config = dict(
    dataset='patchworks of several textures',
    train_examples=145000,
    image_size=32,
    horizontal_flip=True,
    activation='silu',
    weight_decay=0.01,
)
Rows from block 11 of a small image super-resolution model, named by matrix and row number. Rows with one number belong to one channel. Each number is 500 + 25 x the weight over its row's rms, rounded and kept within 0 to 999. All counts start at 0. Numbers have three digits each.
After each channel's rows are labels from the 100 images, of 14976, where the channel reaches its highest value: "colour at peak" is the nearest of a few named colours to the mean colour under the peak; "top examples" is what is common among them. Only what is clearly more common there than usual is listed. The data: patchworks of several textures.
# convs0: first 3x3 conv (model.decb.1.0.convs.0.weight, 64x128x3x3, each kernel summed), inputs 0-127
# convs1: second 3x3 conv (model.decb.1.0.convs.1.weight, 64x64x3x3, transposed, each kernel summed), outputs 0-63

convs0.26:491483555522494492495481491494521488517514525481516509509511503511494498482524463493504490556403482522479491523510495485515476525509505492492498485502523473494461462512515533494503496497485530474578537522487516462457503536513468483487489491517444512512512544484485499511460539507536500500499486485526520506519509446504460447455503500492503513513527480546504536504489549474516521500487
convs1.26:524458491500411494505489474510540509496457494414489544500537480485500501499490497515491467515482484506499551509495465504505493501490517495508495521478522522548497487516495488477488488473484511
colour at peak: purple; red
top examples: purple

convs0.28:502511467533534471518524496525490506506508495490431484503501499494491521498510501476499492490504498526514500491528468499515511509438534529470515492502496488505471529503514503505519508513517487538528483490483545462439519508479467493452498498539533459502514540545462523494478476521509453479516516488449456481514573524539487515506473503494465493526424530472495493487482509490501483521500
convs1.28:501506479441494445493498502514506504489494503505480516497495511451492504485505487490510473510506499480499494501394485514495517525421484511498483501502422505472507506493485500505478500493499491
colour at peak: black
top examples: black; triangles

convs0.54:503502534466501544531493515483475486478527487475484487488477479502491531482501501509495496530500560511499467514486505486493487465478507519506496500493541495508510475529470508518528482550526473500492513518520503497502499524603493513461506519510518403490492517518433461511458511489518508504491528486477506489535480515487464507521530536504512491509510535551490492517484522495488496455468
convs1.54:494481494490433506506504506495501507483479504491507485476540473508495510492469495487493474487506518479506505491501434486533512525500529506496487509513492494474502485500500500506464498372470484
colour at peak: black; blue
top examples: black

convs0.19:486523535503486533518487472492505504504510519492468513492532464496527518470543483519486476503502495489506483537522503507538458507477475535487498510550527528466524475481482499522506464505482482492493535551525531491487498518502503494461495481484515464510498491516535498491507525555512536575500492474543496492534399511440490485502490487471479495487523514526492483476547490484502471498522
convs1.19:529521490545479450509501479504495509540496489498507520508500510487502485408487491538533515534516488477491511520482480502524527505537509499498491462498523491487502515431480516458497543479501521
colour at peak: white; pink
top examples: white

convs0.56:474476546525549495504480519529463463538510496504480472495510491538505494459564512464511504472483519523503533512531477495516519496458516472500475538518464494516480495494515490482493510500491460518483531485524511487499504495481492507462536544531447456472484505513508448491515455488482502475523542503480463505509487531454501449498523513501502516507493494505535489451515479503525470436508
convs1.56:476522439524469505499511440509526522474522497505511480470517499500510479500496459515516516540460479532479533455492468487509492490473456500502488507508507501460469526491524517507557500498507552
colour at peak: black
top examples: triangles

convs0.6:514528539491512540528494533489509516492507518459541517502506467454444464446481488495509521486532522484459467457555510495452454480538528480495503498484509493515489450497521502556448469483491470495479526489512516486508518494487515510548479506514454527505504513493494475519492496495493539439501533514503448526526469481506501499504509501494497538489508486510490494498512448479508526500481
convs1.6:483475519480452484475490481497501491481463504495519497480515498501541467502503407525504499485474493523482500493534497512515447505511493470527490476487529490446498546496478511451495498484461511
colour at peak: blue
top examples: rays

convs0.31:524495473481502526531505522482519506524465536453520495527503492482478528488549507453470501452506549507483486526505423497548534507501505498523487471521513511534448430566514511536521448504484519513497502542517513473493483533474490491470517496448539485509475484512491518521503524498504473514494446528488519472468497493491490482494510488521494498486516517487485489488475524483503504521498
convs1.31:475469521508500529520517522474522515517522469528493572480498522497512551506503534530507496500499486499482542484481453524533512484490534504477495501495468511521508536477503437512489530488477550
colour at peak: black; red
top examples: white

convs0.2:503494523517423539514496506501507504484454507504488492492473509497519490483523504502508503482510477510511521501532480528517522476543514470501520511492499497507496508533496514488519500490501473481469494462529503497492514502499484520517483478448480478442483516476457508520463471494460501498455471496489501501469498528517487519481508503471503493432511449464536486516502514495376540525508
convs1.2:466475484501543515513425492528493475474503516498518514516491470516491511490497513496507460431464507500502492518511493514502504483494539496498512506483509525483472493511499448500517407479503485
colour at peak: green
top examples: triangles

convs0.3:542496516476530532536504527484519520519457500459478488487486487505491526501522509549511477546492486462516468495481509483497509463477465530491490527509543519534511517545485502499498494504517476496543499490476486487472468517457484499486507518520532498535453491514527492456533515525509506520473498539504506503525496475494503453540510510474507496555495497503490475469517537518559414480479
convs1.3:480496529478475487497551512497505536514540501507531491468499494503521479503484471519478528510534554485467549465510502500485476528481506482525500502556481557540508499515478538511496526540480520
colour at peak: black
top examples: black

convs0.13:504489499524486499514521481485473507480463465485520477484499496535482537472566509515514490483522530510496488479545498479498491471519523498511503507482504511508475518498503506507506489502500525468484511435523534469505519474501510470565496509502489523453517461511483453482505479487484470504488491473473441490541481511502506536515543471506466490444528452473503479485544487448484547548523
convs1.13:493495489519498509458479519487499506486516469493510500504478483517507456498506474474467515512476482489567448533507532511489476457494443566478482513490523533474467499513521521490493499450510484
colour at peak: green
top examples: green; checkered

convs0.14:438523521549488509457520509494493494485559453570506493501489508512500438497616471510502505489506522495476512563493501515486504509521516504485468479499502505484487513466489492486512513509500465499454516497477506494496486503482468478509497496524495493498529538487484525501500443506488509507506505574480491485531481487507476504481529461481484511501508483475536517510501481493511529511494
convs1.14:472456459476456498514457487508499485491461493510480468487539503488519489505476472486512487481462473529571512504476505491524496530495486525475473530521467486488481503492474463497532465541469513
colour at peak: black; purple
top examples: checkered; diamond

convs0.16:503510520526488518502482516495494488500523529531471442500527505511492472491518462536528523540470491477508465506500502528496489486505460481510437513505509526478462505495475527508503486508542519516477477473504471493478475493510472497502524494484407511547475545522486484481483514490497456503496484512500502503495484477528508537507513484516489514507527490581487578457497493508500518451520
convs1.16:527530484476480484530526522525546453512478507520512538482514486502497500496512489462531481516482484517509547538522454486521499476497498448462509520452518505504534515530498531487490480469464466
colour at peak: pink; purple
top examples: green

convs0.33:490512501479469493473508502483494502502508458485481481489508534515546537513498504517501483518507503491541484516488493490501462525542490527493521522504525494509470539530491496487547487502490454490482547473537451527512491508508490487493503505490496521507528520458540483489497492496471534483510463548496527515504364493469483487501493502500512466486551463511478484524484465490507529504488
convs1.33:482476460574501511469495468551499499586512474487478484493500524485474506511500509480518499519471478513503492486515503430501520512513487478501493486506508500507481452496538486464490495520504519
colour at peak: white
top examples: white

convs0.0:512527504477557489518488490472507499505490481509510507496467494493518532471540509535544512499523487497487523510478524486454520496439493530516502515513469489505469489485482555516472519459512499525523460481488471481537521499474426532471474509542485468496510471493513511521502480535498471491524515453489473480522486521492536488503456521457510500532507530522461453485524480517524486465544
convs1.0:535511460451453459515530488520491528497453533479478439487491494470467498506519474512497513529518481469499492493455492467491506487469509496502530508477466492467526489480486483488545534476490506
colour at peak: pink
top examples: triangles

convs0.61:532471512516482483542534504473510487497490508497516515486492472511467510480492474480506468510514510442444468466528505516499543478497474533505487536463503490531471514499470478536464478469519485482479518465504524471517500513498520487525498459487466535503475526486461511475469537504525490523514511486483443510559482495541480482488489482496468516452473459511516448506536447501502496537501
convs1.61:570498498499496501519521577532462487527507493520481506488521515506480509490520462489524500510521454522499526543495478522522477468491527482497494531514519504502494521556508514463479472459508479
colour at peak: pink
top examples: green

convs0.1:502512539509483479520465490500511485499481534491512504503514522502487498498513480502480502578408493529513469513500496502511482501517499491505501492497520480490457513504493531483516516508488519493533500522543474473535473519524487489456475513488460497529524463486511508536507477474550509453443488501506586470486530507474504449537508479523465522510491519459534501528502507506502484500533
convs1.1:505479475531487517468505495475455491536498517504505495486492492499492515529490516499448454480494483493501510495475506473507531463500496494509474527491390512528507549475545509522506491503482502
colour at peak: red; orange
top examples: white

convs0.24:519525507491531514542510500481445501488478516489483496513500495533493517465470496503538497505509516498507517508524499510494513469498503515505497504526492478514469508501496513478525488516526525499504513498543498521537502532483527545507553559494509446445490512506486427495482492472453543507493513543451496478487492498477493456545522506514517478458523439479477493464493573476511511484483
convs1.24:466556494513539490470503435514478504492542492472515560496516504471510522502501509496523555520474497530505494461498470474491492505512470491504530504489505487525479493509506508544509484438483524
colour at peak: black
top examples: black

convs0.57:525480508530500481557518510484497484499484496472493454482488472436508521506495479474495497486510488510496493469471530515490496511506503522507487504529497503516463474544487506527524502409530460524460451513461503490503524463494478477508445456507500492528495498460497542463458527532519460509487511455510511473521497501540528527473494480473497523526489520478518506516536494547486510500505
convs1.57:563472468522474510535487536495511510519469521520482460490488519526474484517525518526487477549537514440500516530499516520506541509477520508471529504492493485461510484501510472472515472551502504
colour at peak: red
top examples: triangles

convs0.9:451505527504481515491462499518528544511485481503500495515529528499504484488529479502523467478402494531494513506529490485490488489504528508527498475509492526528509517497491503481514510486494542488504493515532515526448492509495486467509511500475470515527498501495511502529509534569519509497507467502454484507504493511517510466517496481499484530528518415600501516451512480490480490505513
convs1.9:486484478504524507433497468484475526492519481483509484518491491474489487494458500491494525464412515520510541481492517490483494483485493506492472511534497513510547491504486421513467509517507500
colour at peak: green; black
top examples: zigzag

convs0.60:461573480490494454511472496484506527500502484482495548489490481483489530460515459526510498545481478527485536517506549483476498511468514555481540498516471496483510515483493502502519506469480541484549566502534505463505471446487498521513472535494482466471525482513519462531513500496473500490507481493493499520501495472480518473524495514495503497498500454536484457475452533509507460500488
convs1.60:490543489497523506489478496529485463485428547473523442506479483496469482496552506502504492525522441500480520500509530504475505453492489499482483490481505496511484514502491553480516539491524478
colour at peak: yellow; white
top examples: triangles

convs0.30:515512535503502475519466519488473453503477546498506500494544556498485486491508474515507490527430462467498502529514507544504501497465483497495475481489475482502482560487497546444518503504524505576448483500526518523492488499500496496494502517462555499501506463507468507521551488483487521494474488521525507520481508512480530517556508533488489502490494519494489449502509449492489496529498
convs1.30:497543518502545485489501481510500476504522506511472429522430476523480498515506486495470490518465481508480496455483544509470517475490465518487496504503484489480517530470509478442511515529533501
colour at peak: yellow
top examples: honeycomb

convs0.38:524477453514476499497509516466490526493547481514522493475500479463483476522471481519484493478491530507480474470540516528500520465508572504510472449495528473488454494537436525539513514497500476498502509513506498501508496508472498478477532445476502528513473562503465504487489495508504494517525512497486479499433500503527494466491458506544481513486486487466516486517544475490483550527480
convs1.38:492435497490476474507498486520529488516510508525527549446510502459530496482503499488492526464477471516490513520505477512517504495470522478476484509473495502540468518498468463498487511491412516
colour at peak: purple; black
top examples: triangles

convs0.10:505515503490497486524505490480521519493482504491474495498495504504514489480486505505533482508505507510526498484504482529511525488545520525505515493516513478508492488519510505496531502471501493458445468484465501516531525452525519544535511462520444489513530437452490482482483469521536541471476511473537544518523497491463495479445524482493560497530537531495525493464484446557478489484542
convs1.10:495474516535414524513487505464511482514428527490501410452486499515488512509497520486497499507498498508485503486531479464499531513532513509502504488483517498496512476488533481500526494504511514
colour at peak: black; red
top examples: blue

convs0.49:503481532499491566521499524474504500501512498486518498500498505552499518479491505508497501487510513486497487477493498521494497485531502499503509508494512512490527456519459511509468517488505469515468485496526497480510501472482473533524523469498487458465460448568502510543451519510496477416473523478474521456535542510486497476463521434488487498500565544482515522494507519501504511481538
convs1.49:504529529493502526511507488509505494456477459501494463513487489501498546492520555507488461497495506497492465444524480541470465449518499504491498519505534492540519505508504502544506508545497439
colour at peak: black
top examples: black

convs0.17:518476467479516452489534550477487513458521478495487490471472488506464518518433476527494488476528511482488482457492491525482528470477539533507445491465534477488500509535478489507498525522494408507505505528466504508518491516479503475470502531479499520468559491462499476465496468515483522480537527558477495496486502513509499493470516513487515508467475494503482534505483504484494489504525
convs1.17:468567503513481481504537522508446488499496545508481488477496491516506483526484493511513519539476436481484509494511515502471481517477484488462442495518481531522499471495462544509502520534481485
colour at peak: blue
top examples: rays; centre pattern: rays